config = dict(
    train_examples=395000,
    image_size=32,
    norm_position='pre',
    activation='gelu',
    mlp_ratio=4,
    optimizer='muon',
    momentum=0.95,
    grad_clip=5.0,
    decay_fraction=0.2,
    warmup_steps=5560,
)
Rows from block 5, named by matrix and row number. Rows with one number belong to one neuron. Each number is 500 + 25 x the weight over its row's rms, rounded and kept within 0 to 999. All counts start at 0. Numbers have three digits each. After the name is the row's rms in percent of the matrix's.
# fc1: MLP up (model.blocks.5.mlp.fc1.weight, 768x192), inputs 0-95
# fc2: MLP down (model.blocks.5.mlp.fc2.weight, 192x768, transposed), outputs 0-95
fc1.691 100:498485521508492548523485523545521431446512492504483552451467480486481534499486511503501452488508502472477527510480481476447513513468483548550500495488470520507519473498528508509487482510556440491498534509491480479527490493517464495476500516487503489536539496522526508491489494444507489468
fc2.691 100:478500440494535465507455489478527524534492555437541525514525479452524487527467470474519563497501516500467515499467475500507495494468534485438468511470484506485459504480514517512469470518508496437526494490503519520476517478517487491488491503497487499507486498476510465516502498485489511513
fc1.692 094:506525541503500486525513486580500473524511535464507479465502500496504534530514477494481488501502457492513519516491493515520473500523524515545470486543523504481534492511487510497482501480456475500481469515477585511523474495490503521499500487509444493528542485521482543510498488472508506484
fc2.692 103:532496497501508482479449447460450527495482516472535521499518530460485486504501514515495484502494475499496462534534488532505476477468506482510480477512509456524494503458506524493432437483522488541487496483486441490499487537516557528510534506450506505495522492499502529509489496461504497493
fc1.693 101:486461540523521520481488488513526470530530550509515525553501475513469507498531488509482469477467502481471482500500447451496504552527496507518459480546542507494479478497485511508476489489526512445487475509508511509522506532514503544548477455530465491532559502493503475486515519502478513445
fc2.693 103:500498476539468479479506493498509529479498469484485475472497528514464486475513494506507489473501479477495477532493505480539516503522471534523480536537502512493500526507528508490486483499429529499495499513489527477461547530466496488530493497477468536486519458507527452461500530538531480522
fc1.694 105:473519484509472547502499461487513509489511471517493501477497468486508495498480509448497512442494481526515493510491488500526531536543502534497494494522480473521523501524461520487472523453494475456470500463496469495507487533530478484518456508515500492498493518486496495500515524453529543520
fc2.694 100:493497524513481506497486519502515507470517485447482467516490483541543458504501520513485488458520488510511493460503513495478520503538512524492479533498515542474545465506453547531499494518454508517508490557481489542479466515500504454473531455509503534485512467526517541499520454484510491494
fc1.695 096:504499482488507543469567527531517510492539537491479498527461519530518461467476536512521519483518513523542495519497499480515514519479521516479536497487540463503500508498498450457494509533486474506487531486506476491489488480525492519489457541454442484439514474521528502553507505499479512497
fc2.695 095:510479525517531458502499509524500521488491519518474488468526510549494499522494476514479522488522488492477439512521505509494506490514499515502493512502503503521492447451502505553519539507495496511507473509496488480492480479494476527507486536545498519520481555509492462538475483543478516533
fc1.696 104:458506468487520500501540475526506473509469487521482506518502497500529477505498496501510540542504533503476486532559498542476504533500504515525466520534478439485501475467509476555507519514531536442492480510530464547509470524471509509562507457501501490503501495522487479512480525481481526480
fc2.696 102:494514486463471548531474467491495538476489460478495503565501503520489450518530465508489464452434499492466522515479548494516513521504508520460495529475477500501479482491488499471469499494518501461522469559457470452513487476488516499538538482514485500488515541492545496500510477483491449521
fc1.697 092:484501496509474523541476568490494472500535545472483528508481536540512495517525487522478508517512473435545510540515459495507514499481499477474495474460505476519487470492484480489498507532450487474454494541496486504481509525475478482508490463509475461517496474516545474466517502527499503493
fc2.697 099:570479506465516508489447510517461482470534491485475485504497514512533489486495511426465498530515464499460453471486525486515471471527494488491501479510512480533527506519480515473482479484511531485470484498508507446522505512480493485500508492461489510544523464523496470499504469476462485555
fc1.698 097:461489486499515502520494493440474505508491513513472508516533516475538513496547499470483470562482532492535496507477486498540539522476535451458520524485484481497470500528483504525452518546547545492528511486485520493544461515464520516456509492470461507528516483482517503512498513533498503490
fc2.698 106:510511488483474440516500513461492477546490469513536528498491486490487491466469525514480512500469515486517505460516526529471476481461532426504473474469557479489493491512499498524486535507498525464478558549508537472472508505533513536487467499537485464509509482496494531532439524444503505488
fc1.699 097:478480455504532484514553466500458498520461455506513514524470513513505479538481493472486496487550549503553493510470512493491510471553482511501490538485454468514486447467508515540492478465494464492525516465489519485476495531493498467478508484470531461464479517478526480499515510497493465468
fc2.699 093:472508517446466495526437475472518466495493506467512480532506450480538510489488492504452487493512503481507449468523473477491480510489478468513464517512577517486508474480504521490473482460514540505494489528474485499503496511485450497476561521501517530513442463534494494501520559446503528506
fc1.700 110:501515495490530518505506472526477477530500485487512493507531507473516494489483511468503450513502509533456443493517479470518510488491516491513516510505497500506521487497468481489476492517455502471529512469472526503502451472436501471502550519535499494462531474510477453539507552471496474468
fc2.700 100:499519506511503520489476518479476504456499492459480506425483546496554505499527505474493495498499518524483422465518530481493531474513542500451522452513507474491506481535487540508518501474471511515506495477551479469502514508505512458488504513509544484434520533481529500505493448503532528493
fc1.701 090:503504529482525546514469513486474541500502502523484509508451480487525456503519464485508538431482530499485522515515492494489527537511552510463546484504519502456498508504505489517519488498484515471541507530495509490556497513537470516484473506461495517501486459490501531472526468519516501533
fc2.701 096:463496497449489507511516525500463492488435512532505498468485472516504471525523505519493484525494511490483511489482535480513487471537480507500514553478486526496505452547487461493557483475464480476466463498507495518502523496446470501529495522532509499543512490523458479502462490479463458508
fc1.702 106:456491467532492518479509513542522525469523454454515511477523496453478436506499533530483473512513514507494524467514468517511544533459468483472509527526505539491506526509506512465510510479459495494456523500502497428500454487501425457514504465489457512532487519516478528547444477507512507517
fc2.702 101:471470518514481497484558511485495534546487480474504486564514469535545450485482552513506488527469497477476487483479494508535518473513485481501498492470547491527502519505502506492505447489508484532514480450503481482551475489525465483517511461515542465545510481471535496524488514449497536441
fc1.703 107:497515519478481490480514484527499460470532466496527479511532499498478494496470494501466483527486477488476488535485458496536445489494480521484462477507449471475480482491525478493504524502505485514506508482517517454518467513468522467469486501533469481422508536486486504516529534497514545514
fc2.703 101:521526485483479468495482486541478477495516487530487463478514463484520495517514540536545511503499496488515477468532474472521529516463509561526488512474483481508510518530463504504488512475497510489501482503499478519490502526486536494489454524538486494480495473517486510526469508505481486498
fc1.704 090:473479514514502477501530530462544511513491456520489503529504500492530449518534465504486515494531510498488423501528489478530504504534510489463540519501495472507508472531537486524542483490516534511515478514484466559501502458516461518525450521527474517521521493516490505520542494463535462504
fc2.704 096:491530492493518489483519542496515487504506522469499463515506496486524534499530480549531496520520475477473474528470476475506546553456526568464550455522477521514514486479475534458495521559509502535508534474536510529501508472507516499493495485521501481500507516486495483486472532525499461471
fc1.705 102:450521514490479547510480488532484541508510504489485494509550520490514474549488510504491467483471480469525537492517525494517509495469489502468555447500489511526504486525526498513498521516481488505517493506510502462456508516479518526475517462513492514536503469498484478532465537553527549496
fc2.705 097:522525516493496487528504534496499537499500476560449520485507478508446537532515552537515485485467472497506521548511549527537482502563543507489516536546531505492453499467477460456489494458511486510560512499497517474505528483460485463514504481494483522545491504471491456569544485460486472522
fc1.706 095:496507476476477484490499562488468516512491507530512484473472485536496471499477548478503554479532511482485510514489496475488518526498442533481489514457546490486488525454518502506507494513474511534488515490468506484478521491499488459469505489453516464533505516539488512503515533513513529451
fc2.706 096:508479478514461470441550514544499511525501489475483515542503529489511516506503479476500527538488478504564490468442517545499476517490506490506501480529478560518482480538506494495504490442541504505540500515491502481499496541477473519506513495526493479454475534477479477504466490502458460503
fc1.707 091:524508469503526497467513536472504536526484490510488494525491482482523477479483502518554528479497519496486473528471453454515499533505507499515476484543489481498530549473482505506479479497450516497460466507481475519467477502520481517523512506568512501475450502501459525477494495508501480491
fc2.707 097:524439482496471526493553487499505511514486516484459482534481520525524518488504526535502507476537508453514506485518491510510424482531476544476503481471491516465478495519535496465474491510503499495486531536474539490469466537494471502511516479492494524472501524518529465550512505496477494478
fc1.708 094:463478506521571503497472497515502508529473506523497564460509510528468518454500473536476477501527487531480500439502505532468542502466481489473515502528509468498505505506528509474471501489512507468493513542493476469454503508508488482517503491475484482532497500520500490478497480537507486518
fc2.708 104:530493486530478485489509516493470480526524493485489471528501515515508511505496552501497505506526472501461500500477446495464500561479493494494477527507540512493516467487462511507469503506478502486472510470517499522523516466502517473493496466492538500469495528456473466489487515464526506488
fc1.709 108:481527499462523507495540512470461493500509506479467497523506507490487461481533510539514508495480468566486506475517514501548510512482504495482520493512536477486517517527514480503484548489537495532529506544516542473480462462534483500496502516500518552500485561524507520496499481508518508464
fc2.709 095:504504535527492519496531529504472499448514512508457511494458533521490465524487500485543447477470497494508480489495523512471520478522523491497497541526507504506514511501548497526483516492501460489531520530521503461502467506505534510551563463510544524521461538521499482499483508533505490483
fc1.710 091:548577526515521511489551534484501516493487502512518457527499504472490487461447519502493476526504511471516475501528489514471496529449519499498497456487462463504506510509505496516478555453495526522495433491558504525470498549470480538505503497495496531503518489498498472448495430513477513528
fc2.710 103:551483498505534476515470501499504486475484489493498523529498536504459526499491470506519485487525509487554493506466519523530520526473506497462514481481431501483505497481495520516511471502514526522468490493517515462521529485510529525498520486523497505484510520509472483483499503470511508469
fc1.711 100:524448512484526496533499508439438560510481512533472502491469502465458496479509492477512506468490521500545508501469492496491539485525484501537486499480522461508474498532537462533505487517504480501490501544444544489484475486492478492532498461526492497491504524507484502542511461526517461465
fc2.711 097:500549526507467507506568537549492509514490529546492508494473535519464453523514504475518511515519489520524483538515495437484539490482444474523478504529526500544463504489490494509470469491513471537511476480483504452499499509505501506462489491508520497485506462490491506518484554523485523499
fc1.712 098:488492487495522451467522501508552457450512491504520551535447472506501524497477497418463491505499502528505498483470494539478499492504490506523440460484518509513452481508536474475524509462476551503467511506503518496547519499483530510510534459530542531477503505506543504464504511510512534476
fc2.712 097:498523494497498478471514483488521504484446471518497523534515479469490511498503504510529537499499452510502515467481525509518508511522494506512495525480493526509510507528543520454487511488471503554508499454451432461509536472541498514511428526519533481523520490516508515519485460504488540502
fc1.713 095:466475478456517526523492491484508470493454515504465468535543500508518485534483467491488508483503456492471524486516488509467483492539556507527507474523439496520516497499519536517488502488484512478465489519504464491499500557490487466542531495507502551501522484499528509483512535499498532450
fc2.713 097:435515529481491470514481492498520552490497517499460465521459502474524493503564527480531490481502524519463479528507500472480530550492496483478476469583458526505530518495532520532509527509518476503482528518500483457503488466477487511521445464464507512538484524512489524518538471488494475505
fc1.714 095:458520487498539514508486508494522470482498470473496469540495500508534509502507480496499483518506446485519483480486474508527474481514532500522539455538512504559481507503524511536504481493500476516529524523460462499486535480478481535504489446504501525511483487489494523514485492510464449537
fc2.714 108:506507538468498527502499469532506530559492518514516516475490465501479486485510509473526478493475536536503550538470487531524505538494473511468540489500464482554493495538521458537497528526509509505491480494509481506487509482538505506474529551477532514492496550483497460452499494509544520472
fc1.715 097:460493537516501519496519481492487558517527537460521537484502499541508502509475486526540552502503529471549518448528500460478510512512490502504525453523492491497518474461507498562493514518482492526506463525499509503506497519494515556492454544506495523506513491488528542454540480501507505513
fc2.715 102:518459502536501504505517525526456507494525459491515508520532483467492527479492491527485518453508509546493500498537486535499516497478469541482496490507523448511509506519483559490511509488524533492499516476489467505500518515441455556526489537504511453459510500444494463481494511528496497517
fc1.716 102:455492488481484493526480477509527458495532519472498532494498448556511461521446497529480495532467517536500463506510493475555507456490529547474523511510511509452511497496509511503498492521532505476506471509461503544505575481461519476519515465521490495487527488527487484524470486499511458504
fc2.716 101:512540517479524510518545487521513482476526489510501502491455500472492494501521516532499544529489491511482477465510523455516489512477516478518457514512516537471537486516519510498488474510482508455519528459496488461534497534503495530486493508502477488495525480478467541451450471558486540505
fc1.717 101:482477492469473484489460476463465526525508522522529531501489513495505461477536446470483484521479477481517568512501472499514525482474506489480540499487477465514500549511500479472512506512530545480463448498498486502533506472469557526514482507510507537511495502506521503521486534499471475450
fc2.717 096:468503485514456497510483491508490488468513558515520520506489509515522479433517479508517505514453497499477529510466524517482552513491482515496485503538461511481518464522531501504518535505482503463442475498470519492497515497496523508509540522479509530494465519539479496496518504516507482512
fc1.718 100:505499512497524489499527551491534516513491469519489526514479515521472486488501517469505465471492501508549469505467472479536493481487513481471528491473514496475497520478526531498511529478501470480498462512495457498493499515496508490515534499493516523455536499505535472521526515514501465542
fc2.718 096:508459480517550474492499514497484455511539505503460492528480538501531510532519534491502480490508491465478475519535480504494517516512509534493494503551525487474513483530516491514513550499495489518494492494461481484501494527443516563474482469508540478509498469494511518496494494476525533457
fc1.719 094:498493547482493532466547467459552501468491523472534518486487471494526507497453523513514530510527524493498512489483478550513519518529541529499464477481502518512487501525476528499519518514493502489505519485517432481460501475498521481498478513455491519480536461517507503489532526466475508514
fc2.719 099:573530480518496508508500503509469476470526512497528504495531510462524542462501516479523466453464489507486549486535539499513489524492524540546520497489463507490498529513484493517533513467520495513535501554477436485539517502474518459505545503530510467532492474503514495531528477440510493528
fc1.720 100:489516523493512539508481484463517513495515474497563482440477473468520485504507508480483511542504483507466508505487499528513497491545511553464454529478524540504507486503533480503521518439457492503461443494512494504509474567492497480528486534487483519479512483530445546488458484482486495510
fc2.720 097:471478531503500488452500501505488457504504483491485476516485525529512539502519516511507480544505496483493528540477475494475500517547521540479441504496521534520497475527497511569483455486484512528537495496525500512502492508525504488518533521497488510503473565514506532547519498483485561508
fc1.721 100:482554483495485487509521501473524537484512478504500540522465506523487547534506519493517500525520435524537500497548485473488502500513488489543484469454455517501513469492505497510538480500492489448469537521474492526487527524457511499500526475514499508489482456547492484528526488480511528528
fc2.721 106:518501515499541510505514483479527482510495473497474524474511456557559499524520519509502489510501497518484496473471508477498532490507483489454537497480503480483471480517557537526497485487525481494506485495477556489519472515487525509530517452527487501505491523510477481532509530500480477502
fc1.722 096:475529483536458517496496505485516488511514466489478497496445430469485502506460465428486482505523465466501508505552496462495522534488513483529501517496534485513506472506484547457489482521527520550479465516484506497492536457487510498477480460525529508476522457471510478497516473494502522472
fc2.722 102:494497521496498534553468480499507493498468508431482522493522495524537471480512504507525470495512478515524533445479526541493529461491473531519506489523444527502454509490512451498482467526479478517496491485483499515506484450507447490474492480500466491487500452500508509462503494502485480517
fc1.723 109:484505498477500507470490494488501549538506504513455474458524468532475524514557517522468543507479453471506468480542471494482529495542505530544521524490504544518517470516441536492470504575507486518513512525500500504534500518534482484508474472516504490483495497473496486528522514536498485500
fc2.723 105:503474537477452563463517491478547479483446491498492514456511497510468467529516512514508496510504533500488457487500503460460457487488454530500530555522493495497504499472514484477513502485493485548485491471542534500493476521505513507525438519468497523478495507498509519549513518500505476486
fc1.724 089:510517531453506472491517513476525443516492445543528505436514486499498521514508489511470470493531510534493488528501488485486484506533472545461526460506462481482479515515499525529475509412490514493542491526505474527507520527488505514504469523483507497459520467470465517521514500529482505466
fc2.724 096:541538488475507468522492509529448485490513546513500525490539486515443468496544497523531514471507488529500509525479494525480544537465508527521506508527494507526485519467504521505547550517486458488527516503491508489470500510510509504537508580453515478513471553492494518527543527463557503538
fc1.725 094:476483516546497476500475526468489530553499520542489548535535503532536440511487472516485504507485498530509505528509518499498490491479528486528446449476500527478440540521478488496508496488514492507476483519519475484477543505492482458510468521493516496449474517514493500519489504508508534508
fc2.725 105:500535498497520501531475498519493499450481542515490520506515526508482520482499519494460506507507492491440549469484515517484469494537481528484528469460503484498553492497510479553514521539523505500513474527498474498573498495494510501457508498475509531524548512496528499486509497495477456490
fc1.726 101:521534522506505483442490474499517488481473493517469489507479533508502499521500481508512523516522494455520536465480500447567510519500507471479548478547469491454515485567528486523557507518481492472547516512525474488486511508511477508565507482515502517495507513564534477453507523489526521462
fc2.726 096:483528490496513487484478564501489481495500497477530527508513519505518471483471523494495502494452517456462497475521487491480444514501469509512473477496477476537526472502527473481521535458500484484507452486547460499497505466507515497487479513467485498509516524480484453495515505515513515508
fc1.727 098:514550505473495506518516536461532540475460473542509524479535497520481501526481517524501479555518532502525488489453512515500486498493525504487531510511539474542499481453537481514489458507503471539485526483498500494503494513520487445479499495471470557507521466520543496491517528493522485466
fc2.727 094:543518531489508537518472520500479525546519472460520516499516439487510465504478479502511510541539529554507483510482549449452536493535529508500508511446518481537507515504488482511509489499471551504499517518488509501514485507511468504501536487523461515515490497512469466508533488473502499478
fc1.728 099:463497486537551517490514497526491518513491516510502525540535482495489531501486478561469472542500512458499472520486487535505525518482490496519461545501470486481510464544483461493541529495495466471535495472453519499523524504512525479485457503504480483515479478487457494537480448469479494452
fc2.728 098:497519503538535480515509483496525510532507477478484464518512485475492517463509517490492498503467524490500545510505511511520494469494482492517518536502485522501491481488480485489479501455472463476491494507505514497566514470464479451528550502493464518490495463519458553514537528520502491510
fc1.729 101:536534483497473511501495494508497543475427509464501523485450478519513504467500518467492496505485510528512500486524494527511462531520511500489521472473521481493515502450512505492490528527482482467480497515533516512504487552515545472493528508520477481495540545501469509502525483471509489528
fc2.729 097:463476509485472557482513501522507500467487507491516499507511538454507451524491485465516478529493447529489494477503523493490484508531514482500523497473485566499481497496499503492508499543509527485501532512514509477446493553465483540551468505489492518488522554523514479458507521516513495515
fc1.730 094:464504493530486500502482462505549516514499501467501523487509543484521474474499441512492509504474487514471437466482495476519498510529497472459482488492478524482533485518490471475464535511471494540520494492486464495496511530533497509504515532521473492515517504491494531483539514484498486554
fc2.730 094:516514547476516477556536497475507458513511530519545485519495498485500464498525509546490493481543528507517485455504475475511521532511507528512511487531514480487478469528515494489541493514499473500461464489511465495470514510517525481520489560525475525502465510498473522456484520489512493520
fc1.731 100:512517441481506502520473506492468554502497516476495491488491459512481482502516454526506505517524529499506500511506488452521520560494508482482528502547495521472460498478474506492481465494474473537462494504479480499516464499479443546479509463473524493517475499474518519524517494467543514486
fc2.731 092:479503477507483493489527516527504440527507503539532505525504457502523484522502482550546483535502519485498525519500491501552496530511514510511504544520497485504503481486467514455423514500489519456475536475504529489491504534498500498448501541491485513484493553516472487527520483457550507487
fc1.732 095:466497476516518454513473510505512518545462522443437522524524498520488500495497495532456489514547515525506492495476507499482481469537485515517518519526466497501448516499495520526500484506468496453544496516519504553486485541497490513497493503452531502435514482467555485496482481499536504526
fc2.732 104:508513482501473496496509502499507520502454484501498493497528482470507424486569477500505477534475486552507499482451499495493476491480486498504483501498521551486523447502471536509515470528527483475471492499490483531468503486491486502524478478491507496476458540519514548492544513502530487488
fc1.733 100:469494490507514496487445513510516547543516471496500516501480522448500452543468489517472519559503520457494493563510474477539496547536486492501515512548497480464522532516492485539453493507475502477493537501515520436519479512476462489492519456508504506472506468526463489485481519496496492513
fc2.733 094:492515507553485492503552524512503519532509496540513565489490520509579526498512482498473529510501488517517477507512487506485519503511472502522492507560492523528516482508488543496476516513483507514504524523509495488464565475523470462507485490487494522476534523467496521524506491457504480512
fc1.734 094:497479504499500523473514475546482507506533524503484520470514474495450513483444487455454493581519487495487475514467500502473505504478515491499503486493476517464481502495499464477543430518510435541475481496469485479491510496480500540488475524520480531491527496492502555515494493508499488455
fc2.734 093:501501472476520514543531478525521486513478544478503507504504486535563490515497475509531481487470538503523492521498534493507472469566467509476534502495443504542518519504498508474461500500516504500504507513517516535472549529506487499513492544502515501522540506484538458480546477483508485525
fc1.735 097:485518515506490516526475516514526496510519512507500487480497505454482481492492485484510485509505525485492464530478522471491493505491466468496514497511541489477491468496506500468513493463492457488509495535452493497429508518496495542503516510502497530487518453511532502514499463525449513529
fc2.735 112:471500497546495501497491484519516431534471491487493517506507535466504486511509525478523502532472505447470460536504499455519481522499472486478430501509513512515513522488488524467464513479482494481473486501459504498494526503512500524546514505502500487499515474449483504496505502492473504517
fc1.736 102:499562475472531485536504521501511524480508478459472455505515540511480482478506502470557514468500478452525526485491494481467512487536466514533501522522553551471528498488497471473492488545472503463498511493547466533512493487515449499468509489479473502493519560502482485512484535499465468503
fc2.736 099:468516484506502521497515447514494521543493533487495496511520515518496496506493501499503526485494521518474477507450493510521515503483528452508504458489505490512483528527441501473492449455490514480527467458517489520488524491457430502549462510441503484456502459486501506475517498508520492500
fc1.737 099:477533535485545516522490514476514492507526500495532499499531496499491469489451526456508500513495499474524527498467510503478505482486489490487562492494475560529507548461498520461512487466526484491495491474537529489550458521519525515466482488508483516484501488483547540501520470512503529398
fc2.737 095:480511507493497486476479482512479479522501517488538538503534453519474495518473519506473505509512532532467492536554505506525468468525535470505461492546499492471481487516497530495513518507519501518488502531531514545494539474518504503518526515489507497488516495475510521460508485499516507518
fc1.738 105:496504518460453542497480498477488546480497475494507512515525496562491515483511501522494456462487478524511523452467524503483561516460509512468542491471500475524493496447483492506499512502523446525470508461503485501508481477478504495506493523503489484516588469511499504525487507499512503534
fc2.738 099:486484546525537497484514516458518469485528501503503502476501489486496511520475517475510552498531531487518499494470524510540500506514521480510488484484551460518501491501515476518479539543456499521493465489528466518564520510504491504513496473522458495466500485462499493508548506509508480504
fc1.739 103:455508436494531505473477499463515451492466484472510511500501534491535476467501489519502447480502478507476508484489492499513489515497490472531477517512503495521497495466509531508522454533488476554501480443531511495513485453467499499511498478478520543518521533486493495520453516545468527489
fc2.739 095:484520496464526496526550507511563481473452489448455491528533531538507512470481518507458489512505527489467495480493455555463505512488471485512515562520471489499527527469464497496520525459521480549526479498515515490513464541537479517503511519515539516455509457499522502515563496519469539477
fc1.740 095:466483556501513461495492500465484464509475501532520476462531506462446441504488504484434482472512473528489520506497483523504485519548523486484470487483541491456534480519509501530508523495474480473515479533504530512499489497504523501478485477520469504505506506512483498492515510505471490473
fc2.740 100:497464525487526500465468527533459520514508463532507518522522495525491530501486523505493467495492484499513480489550513474516522503496534530466519513483498455459477465483486537510515461484503527523530495541499519511498467515512470499492484461494473543542506490496476484471528492474568469482
fc1.741 105:460525491469487541482508458530503482478481521515521494531465459500508462459513488470531495533517484487477473473480503510488512475500506461484478510482502508510488488517461499527509481507479487515523463458519490448486495526529488504519496452465515497463508470509520540519487498501506490464
fc2.741 100:460480513512438509525500506508473436463486491518501486466500475512530492479492511468496528498500511489508470527478501522473499520525519519479494530490479511511503498531502463537565496527513501489534523451495531471489521501510516502473497509508449462527485463508490497469508472513492461469
fc1.742 103:509498494507524533438488485490486486578461510478501533503504485444471463526473510454515486499531537481526504490515485529527507541493489496499470495487528510480493494512460525500480485555485537489492473489447478488515487474503471533513497449508464461497548524488482473529478449531515525494
fc2.742 095:512499509485472500481458501489499527499511486515491499474548550471495450499525474488521514481511501475527467481484479507500517498534519476502470442568501550492495535443481513473525482510517481501516525495560493506501507458502483458471474530464438491522490466489500507506464497493500496523
fc1.743 095:506487483490496548491447484488486547504491484510497514492501466479527517520499526481445516524498507508518489510516494515517541545570455472529470471470529520518492477489511501476551488497450530500498503472489536497520476491529491503484493523534486505463493509502455475536550519443492525498
fc2.743 098:519452507498509524497509500548477488484502474504482510471544518485481492500456505563518513448513518494509526518488487460494496509508503463500517540500525523508485470491519509466496517538509528509475526533495502490492472504477481519464503520469458492484538503487455479511466566486458546498
fc1.744 103:473492468545494444515539476483494446528492464515445506495522495504485491499470474507467516517484500462493517464483543508543541525487480518499525503506486527501500510520531517509508529504492458527534517458502480503488485458443515462541464471467521528479491520482473494517516518502503504520
fc2.744 105:514513506512479510526496440493433474483519487470490555520483460497524491495490504525520484473499511507554439506450505483479461526548505551510465491526497490487526506478450563511545473499501527510491506514507500533449517492506480495516479510471471502481501495471494492487484428420512521489
fc1.745 102:462537535478529512503461510500497504477513502521491459506517498513494473503510470488481509529500488491506497456493503534460549551468470520507484522505536523509546495472532522474493464517470530521515526477485518524457502482516474500484492438496518504490512516541482465478531445475520461469
fc2.745 099:524512509540470523541507466546502496486478461494479516496482550493477480517486489523479498481501479485500500502472453495502532495486498467537521528500511487544563509511493469488486458480486504486462502515506540561507511470496481495431553483478513521471466443547478464504479488519502464495
fc1.746 101:495532537506518478483490521502472526457483481514476480561487463481463433573475524483530543456501484518502491508492492455473478495479523493497516518521478477494460475489505506522517497529507543507521528493512463467495447528505506465478506484541502499472504522512485497465518499513502514520
fc2.746 099:493516464486479473520496487500474525498485503497530587471507440461460520526463479486493503475493502480513500514510497502524509480487494485510534516527468521432474502526470495490511508503491490475475530510528477476486526510514474475519553462458528509472486462480503484511575511517523479500
fc1.747 099:490507455480555526446464486504533541520522499532467435526487535492509511491515502486517508503499544486509517514513468458436504553509522490533504474460475514537532485464528518521502505546480488458461530513501494530517473478567514547525486553536514476490512498539523497511506517490507528515
fc2.747 104:487506514463539492471538537486539479455500495495507497516551486517504462524504491512502458522524498517487495536461512462468523514547519515449538508501535510485517474524498510500527531487488496485447496516501520491495478509506486494507492515500523503499482530527518525469517527496504523496
fc1.748 099:533475533502482529488478511541518524516474433526471489501496528486477482490514514465515520477528537512542508505479512505516474508497489452481504520524533465507494472554501476566520488508467528494513490474498488450498443530491506479481483504474481503518486527501478523433494470553519501478
fc2.748 097:510494520494516503510477544461478527489470506506460479450502517475520492516512531483511458466478525515508524474482523534519485504505512486521466503478557504506536476463501516478510513572520539516438486500513488503505519483509518503552508461492481531475497501496463514494515500487512464529
fc1.749 094:505511490486529456438492492480507494503508524510550451495489494503431523546516478493474529502492551506496489520495503481506536471500556486491504494481477523510475525446492486515467506551492492485527507510481508495508467536520509500520484463492465550533528521492547477477522506474516494505
fc2.749 102:497512510562491536504515506467489527554537492455492498483530503535504543540475486509526504516485469525547492494480545528522557474485458523526501463495490523452491497530491486483527457516511498494514502524424518500528510506504461501472509481475542487483517461492524462507510514521544504511
fc1.750 101:498488503492523538498521531535500512468480489492518496565478480473461489477495461483488465557524507529505509529458530480446503506550522481468479467525525532472508502451495501489502501510496533485489487495536488477512460475530508511493485505551508493482544534522489503475505529494466517465
fc2.750 102:451537474482518506497483518483461482496482558445510487457498499472533483530502504469556491490500483502489560514505504467515554470483493491514490496545483473491456550461529562485500513517475492538523530499518466493493507487501478534528465527503525534483517490513512463505504528475497500474
fc1.751 115:482488497526504538554508469451477481497464502479543446525504497560517542495493492523447485502523517494514479470466530497476548516510516486487500541537507508534519438464507484505510482516476503516491487497490531431524460476510531503517490512499525532519491508538461503469500487508474537516
fc2.751 103:495474505514544500516508516507473578526502476509465520508491461504484485494542470467480471475524513507530527506458519519520475576459509496522511489486484528463486490458543503485488462487460504462477509486486444496489473495511483538510491502510495447499531523486499518507490528507496523523
fc1.752 090:486480467498475508495480512485478488488488525529488510493510507517520507470523503464501471544533475522484480533540486508502486490538495514448511503566494494453492555500485527542535471510490471491511491503519504490493504486477485492517503466512494464420481507503511488470515477525535504505
fc2.752 102:446512450493532509512520509489481468488482550467470522492490492518487490496488508503511485495476484470497488456552509486492506477536523507457478532484507506479456533481449491448521505522473521534541506522516445509517438476503447498525513478488528481501516508472525507504462513517486544510
fc1.753 103:465489478548522534511485485470461536505469454538514515476513468476501496494506478461486491522467469538574453497469501514540510484502509485511489540500505533494529505496500460522482501492503516532469447529480478499492475501509476497506508466481483460519535471452507507493532492499502448498
fc2.753 095:494517500493500540482480487537464565481527533498487501521498481476491480521500471500528497464487490501438525558490490526521478479478508476445488467532515490500475495463513471522504491494513487533513490529502482482496492525499447503502552465497488510445497475474521529452468521497488455537
fc1.754 107:531489513472527477466455562468508533474472453506530497487499493484481533503508450496492493504496467540480496521495505490481495532476488526514497502469502499538521529510526530480492477507485512511509488514473464509525525478499491544491514498519451520529535532516467480500517478477516536483
fc2.754 100:490466521518575456454463543467456501512485505495514524478506503497513500523488511504490512520504431474460521471503475504480457496501516516521500454507527481522482564467481486516509490492480486524499525527516505501527543479462481515464475478492496505469470544472495505508547471523481517506
fc1.755 102:471500463515497510494475517487519488533461474472498542541490510455513488492476467536482489498530471441499497489508482470471479546503504535517468510491493547465506497516493468553487467520510528525505513499461473510482486489528474508483511519485492504511482517515482491497496542510517499458
fc2.755 106:485499498475506502498477521478442460488455467484517509456505533484500529450489514516477477516547544509508505428487502502500509520559477517510496478461487497496518511533455485474505513454497527504471497535509501492512511491480507478462507489455515516476490506496511494465564516525466464524
fc1.756 095:494496472552505478501468462474498496521479459520519482510496465481477494479497530526522487480484558514499527490482492493511492520481518507485542495538534495493499520498507505547495556540460501524533472486519532533535489469487489528475521477489459551508507479527480510524507476552508485534
fc2.756 098:513517479488485514494480525500492524492490479526516484479479519508492462504509461504458450464519505526471514520474516471460503509466486455529494502496506505459422507465476526438494490476469494505472477476458460575513460503519502536539526510537502501493504504478488506471475527501487471505
fc1.757 104:519510505525501526539509493531531507506487503526455449547499492528488495429521508460492479476520471511479486520527465497515512485488503485525495473472479461525539526512520507473520426475491463503502475543493499454514508506517485555486546502508517439499514509456536516488479556494522504493
fc2.757 101:516475470500519472540477469532486516515511474512473506528494526480524452498503504496497473540533484495467458440503483531505502436512499483522504465480526480498501497488502525519493506527431448500471474522494469502506522502488487522515512470496481471499500505522507491489483527494471545482
fc1.758 100:511504508479479477442516498476530505484443503540523505504548511505512510502502464524497500507467486517494521498513474464482519455497483485507525517441504480525474502483497490506473558580508481499505494455456475495521467501545464521453524470520512528515510521471498443451454529476528567519
fc2.758 108:470458516535548527495532503496507475511517490512509473500521517458510512451483471484509512531480517505559504533516497470471548490474538470473464467471510509514516456535476484483524524510488553528498436487492521541524473533483468493539507504492480497518508471498512494542498509514552476500